python train.py --model="multi-label image tagger" --norm="layernorm" --moe_every=2 --lr_schedule="linear"
Rows from block 3 of a small multi-label image tagger, named by matrix and row number. Rows with one number within an expert belong to one neuron, the router's apart. Each number is 128 + 24 x the weight over its row's rms, rounded and kept within 0 to 255. All counts start at 0. Numbers have three digits each.
After each expert's rows are labels from the 100 images, of 14848, where the router gives the expert most weight on average: "place" is the part of the image that holds the peak. Only what is clearly more common there than usual is listed. The data: histories of elementary cellular automata, time running down. In brackets: how many of the 100, against the usual share in percent.
# router: router (model.blocks.3.mlp.router.weight, 64x192), inputs 64-127
# gate: expert gate (model.blocks.3.mlp.gate, 64x48x192), inputs 64-127
# up: expert up (model.blocks.3.mlp.up, 64x48x192), inputs 64-127
# down: expert down (model.blocks.3.mlp.down, 64x192x48, transposed), outputs 64-127

# expert 47
router.47:157146110127140142106122135136072133117117147124133095162122119153150182083157120138064121144081135120070146125107121109122149136118086103116172142113138137146137136136103141133136141134099141
gate.0:138166125160134101156144129096118086173112092141119121124147129122128101136133100113180149120094151121139151092128140152117080156158113123175128115135108162169117109126109113121105077115175098
up.0:140091085113127148158139109120114135124117152164155125138148125105116130125121150122140103124141108102136128147133125172121128109111139114175126110158082107103142113148131138100106111105080125
down.0:130126109135144122169119123150088141112111114145126141106152093111108112161116128148126159142103138147093120113140118140137114134135116139101118114133135105117142121166129111112116113106158141
gate.1:142101131124119137157116133093138159119117101141136130118139112099100141153077134115104089139144099116101101159135119129129100079136102117098153184170156119106177137137159122103109129142097072
up.1:139152124135091131096119108160122064164111130143141115129127163172163151116146121144145148120117144147137150093136144136135133167140166168164077087101132131163101137145102131152167116129175143
down.1:125111126147110146105105113124165131117180140116129125079154110119151128138119151084136129102113094118145118151141142129109147126088087094098109129180102142114144138102129148118072121100120123
gate.2:150144109166115147146136103161090157123110144163176142154091111139132182130157152140144168092112112121130164105127117075118160132092113152139125132100139107123090117123103162154146137090171120
up.2:084118113111156110110114162085139127144154119096085088122160136111101106142102120111103091160124145121117105161123151168143113137178148103135142129145116152128166147132161092105117124164085140
down.2:103135125189157127148133142127126117121112125121126156056075165107137133083134116118105195124127129161080148140108086132133160107114092122094122096107158092080157153138104106127085080124134144
place: top left (33 vs 11.1); top right (27 vs 11.1)

# expert 32
router.32:117123096158111134127138176089168128130155139146145170122103118135127183109106117128126137140140127151112110175117160145122107117107121135109048112131147093101135136143095155101134127122100129
gate.0:147148117124174131122170104127136080127132116133129103144104142162137091081136120149174135160116116126123115134140158106136152153129119132111097138119132172185091118103115142109112090087158144
up.0:124103123129104133089106148142126164095130138128143176134164114110126155176106145108100158086175132130143107140136162144125094113118136110149170122133107121093174141113167115127117156140075096
down.0:105155149142092128097070136168125137094111127151141135107107088155118078093109110118162097165125104095127131108115136092113147142112144130093124156066128151133132093131127134135123121148152127
gate.1:097112162080144141166133125111142117131147171112111091102093157135151122077133086125145096145122141117105096115155119128136095127088116152141106125173111153130130114084145137128086069127122141
up.1:146150165129091177167098116136115144154114119139134134135109105103133172084107149106120104105156129099152169135143162116111134148061111103140088144146130093113123146074115116116154127128116142
down.1:114138119162162108097100123094099141182139112126125108119120110110105134121151112116110177142155142112157117168136127151119147157143152097154138123086159126099121135151118151154150131125123077
gate.2:117147113099146088131145120081144092112108148166142153083132129135080114128118134134124138190155116108100130116153103138158143114099121146155157153156137102130142129132160158103156145124149132
up.2:163104115081144089136113154114157075125143144141135119120124133145091124137110124147134115164165106112068140109102122156154108130130118147145156143115135116123157116154139138075143163125127113
down.2:156094129066107153180185144099110125134130133129138128134133112148129126142135144110098092137117109135111105126166105111123126154135084122131121086170141146126103161139119094134111114160124159
place: top right (34 vs 11.1); top left (31 vs 11.1)

# expert 59
router.59:154129144130134170158123092153130118137137133122130155144112135130164073140145096138138135174121099134183101104112148106109126112152162101140126129072137177136121135165112125102082153177085146
gate.0:169141147114164145135092134111172148172123127136103129111152149177150139135131143142161129111130120107165128115127130103123135166113097111133151120122133123137147134074088119122132172100122156
up.0:106104098175096107144136139168107150086109093120140172152117073126109137115128118135094138153152161105143086140093111111151129076132153105109107121176158132116149162137144105145099129153125155
down.0:152099131150185151110128123144142089162139105124162128108149173098124110132104153117125048117118123155130101114107122131141125142151171127131099102127105136176108130135128127167161131125186089
gate.1:111179126131132118127104097152152119104104107150132160106106158180109085104084084126173140155116122093098130142129128144153152117131107123111119151124167142128094096116101147075111115130127078
up.1:157104122128111157130162157093138173130142112143119092141115111065156172154146164132095107125134132142167085131170159135110144164127141097139148138139126134148125146123124086146126110107145143
down.1:139132137097175102131112120182094114154143108174123114167144111142168134118147060131113126138108103128125114103119135147115118107101097120127139126125161122124105136130133138120130138054101104
gate.2:149146127158107106111114101198133074133120098106188151103138150170137114140147132149137130116088138139126144139088093131153099110145110136135083083111119147139136112113097142131155142129156129
up.2:141138136123101105095108104195124107127117112116183152088116145169136099130159160168152143121108156119125140106092072131154109092152111147142073101109113127128129103109091146128139140130146110
down.2:124093121114093144129137122098158099103104120107137133052084138155128149142133159152160120107137144115129127150149152109152120129124115082119100111111118173124100099139138124126115085139153092
place: top centre (33 vs 11.1); top left (28 vs 11.1)

# expert 27
router.27:129131108099139106135143110131106095127126104122126121109110136109119151100100136105130116157184106168120160132104091140097163116104136120095099116141137097157139128136107095136152127164079101
gate.0:107145134148100118172104137116136113087137194118125122136106116154131123105083130100164143152139074131158169154133121139135137092109140107132131113115120114093109134140140105094113113139150090
up.0:091100183119104101145144147148127129106117155159139088120112146122119114136145128103146111131133108119134124152125106099119141114127138125087174112142132168136098151113157114164109119157134090
down.0:145136174136145078136064157156128130090144167129112097138145163087090120152131143137149108141095134132136141144115127121079157110114056124140149129117116148126092106143136126142127129137139110
gate.1:115118107114137134171141166140113102161174130125128116148150138097152159120150074134143156098115118105152110110107160089112091151151128137133137114104128121106139142102128126143101169110135180
up.1:134123119108154158125121157123128093137179129122136131174148135098149116095165146117136115134090138135152084118121176085117135127168150161088122119137143146106128146105122142171157152100130161
down.1:126126147089089173123077137118124122143118125144123167151152175120108160135159157105138130157157163149109172125122133108130114127141126108187121162103117156170116130117124134108125148131109113
gate.2:109105140089151118089101137127158101165153111071089122155162139108071132152165143088124085114103136102128140163165139141111116160129101101118130107162118175135146088162149098119138118124077103
up.2:125121127108156116082111148143176141169153119090115112107142110108108102157179169093130112076125133139154146154125131138061140157119144101081164096163144130132140119138113105151139121157101118
down.2:132151155122113123107078118133095103095133149133170117082127134137149090113115144153141113133093112130175167105083156141104087149105096117121108128108123130166125139148124119123176121148143110
place: top right (30 vs 11.1); top centre (28 vs 11.1)

# expert 36
router.36:147159103120105149134112114167089165213168141136158117108179131129110111139149148141127155107140086106141081122142122111129119159092130134172167152062127120149106143140125139121139134119162104
gate.0:090104125168119105143159149170145152130140141105150130121158143110145150141119142084148131158118180108110098167143126129125083120142206145101136138176142157074137134097152139155095088148143123
up.0:119066140169123139116145120201103145150170139100178120139192113075139122122151121114106142136121132121141088160105112167114101139131158144111171134178124137124152132086145115165082136133162148
down.0:112126155105174129166140086127116173131110124115162125127128118142121177162118144141126190116119129123113157115130112143110172117140142133139113105158133137121118146123145165120106151154139110
gate.1:126126126137103132157125107103166162113135115162082136087067135124125150115131123150172122116124120123141088134223129106172147112105136153110108109122142126102126081122151145132182109106131099
up.1:149143140122097161166112138122170125096119139151092123129109170134101143112159117142146091134133105143128112143185113086100127090101090142140115155144159120081121100110137125158186112103115134
down.1:119093134102145101130100128103096143122110158119095105236138126140108136176152112156119158085153158122116088138080122102170139125155131185134148112100111119137121132170126137184150160116085118
gate.2:126117130134126090136148142140123130112134106144130114106132102162103103096112156125135107157168104108125129119148189154121156110114125116120117094134099210119145100144133120143155144128103107
up.2:144127127136143155115157147134164165142147149130100101110097142105147138093137120109110143138144125135164147132158180150090104130124101152157122114122140141150142119140097132143144153135131124
down.2:134108157116130154101105094102120149141136180116109126142138170120132148135116094124136068137135098103133113139110110130123116139160114117116101126137131159131131152154180111138087191131116105
place: top centre (32 vs 11.1)

# expert 29
router.29:125109126119119099131117130075106097148175137125127170108148104128142149147101126138149125103166113093108159130133178138097140082131167134131069137132130100137110131149140125106123116159087114
gate.0:132140117160141109140160118160159134117127134120106143104142121105127136119102081109132115159122112138103090131121111123122123102128147157123123143119165155090132165141121113120115081123166090
up.0:133148153118117159134148120109111090152115146137110139142128125142131096112151169159155140091161141120171139125136140135130136184156120123128115114137098140172135107119101148129138128108131176
down.0:133132118149112157141100166094117109122149131127157112132101121104134137125158127108140160120104173149160095114147125140125124130147146167123103123145115167096103158135138101144094123121147188
gate.1:137103119089109148152146127121169150145132136126132087146159115082139125101155169116144123067159114125179147152116109135135150125095165124144125115110141141179112095165121133112142100150149128
up.1:114117173120102164130117156095155147163155130172120139103174171122134144131110130111130105125164138123126130134163104085071102148132106151144116167166166127099170100102143115147114155134112118
down.1:123090149191129114095109126139116149118132068118119109144128140115125126132127109115159118148105150106113129105102107084113130118144157110139174154127176110134138115125165128106129123141101157
gate.2:167110125175125164131092168098155113130111080139152149146121137089187122162140105164140178101102130146156097122102128167128120109122134112106131159106102102135133150153120112143160168146133118
up.2:090149117113136094140159076170102161129129157121119100127150118198094130069113150099116094163134131104112168136167131092128129136127118146155120111164140150131133123106168130123101092106117138
down.2:130121128154120144146114132093130107164192105123105082098130124132114107120111146116134114136116121110124134115131106156125128120112092157159124139151123147179153128156119139136143149151103158
place: top right (35 vs 11.1)

# expert 54
router.54:139104098135169118124130140135143098154129104135141117099201137165154135151106175137099116087115104142142144140126137109126125117142167133144115175132166128133141110070109107113134137136128097
gate.0:136151125108142114084130126133139120102116121156069103182132118170128113129091102143140121139101120100104079135108147163183163126147145100089134157109140126118092124108128115106143139103078118
up.0:127090108118135103148132141109079087124139113125183136091110145129129141153140136112121165098146129134115141097136102120099121112134104148154122117143126134130138145163133164146146073173134148
down.0:139118108174145133085091119150106154132089128131114104113094146187111127108117122128152105113116126163101152100118117148122150105178156162095128146084090125078094139118118126115092115156080143
gate.1:130080153104123141156167145091129122134150158113124088180130116133139177114147108126115144163151146146124117119136143116117169107124162153155117141136130140115123114147126121145089158136142146
up.1:120139187147161132117097111145124136096116132138151162093089089139124154145115129162138192140079143154089120107100093153178128146107088109121120077128146113131148119132084137128144135138132150
down.1:124123141120079137110116120143103173157108107099147065078145165099110148105119139131122141136130133158157113114140127125156154104148158147149145088175142137121142113069140122133102106134145136
gate.2:114131084160146112103106134157115128121145146116099165085133131114088120139113099118173161107104126114102103184089131154177115091154115175096147120088091156094141122109157114129134118105110119
up.2:156123109146134130090125128128098151133102144114140154135123139105155165147149134135131133083102137164129101139117117110134136110129143160132159158123113123079131105077108105173109103133164097
down.2:121132120135154144117104130106135138121147131119107119160152134137105149141129149178141118150118120148123160101136142112123144158112117135113177117104134124119185168151158147111158154117102102
place: top centre (29 vs 11.1); top left (27 vs 11.1)

# expert 20
router.20:141142125140152127150136091157135113104151102119176124121129169160157090148182124119124110119096137163163147111126126119134114134122163103138182152131128160114132111175142124132112159143149130
gate.0:102132127136102125131137120159132069102144059108112147130105111159077150103088106136136134109091137111134140112171115173146127104134121143144093135104111135112099134160105100161117135122152143
up.0:173139097106137142147130147092130144157128152144102123120144125115088126137101118092135120142171090097130149099121124098144103155128137107112142170150141153115148105086103140144105159123103137
down.0:103127111167118112132127137110135151147121152093110164088139149088114132076166104117119178125158160096153131100081119118082121149137117159151114124090132086164136114163094176154146143138154115
gate.1:125182144105131141136103142145170127115115100135099111100105163137142128117089119099123105151142088107163142102154167123096128169123098067081111103195144149149099112114121150119142107086084118
up.1:138099102123140090145118132156091140112162148114150124164127121160124119141156162199133127144149146123117112136116093112156125086133122175148137153062065161130145127125121114138107148171141122
down.1:088111154131090122110167150117126107153130156141116131130145129131173105118125132128143135129107136112178153084135120114147095120159140159160154130108094135126164124117159125105116115113110142
gate.2:154135137079134136132128113124128156152106111163110096153107095133140133141127124162108125111070138128112159111121153123163150182145126112135190150139105090135141142116148132108096135130113156
up.2:100149122124166138116199088134138148138136079124125097183134078138120120100111112104151103125107157101163111114163123157123159137109118143131159161170131128149137167154122132133112170117115140
down.2:146151130081112115169136107166097108098111164112159120117179118185145120112125111137139138147071117133141139170118110167142143094129132133117109136090149115098143153139182120133109099109100147
place: top left (28 vs 11.1)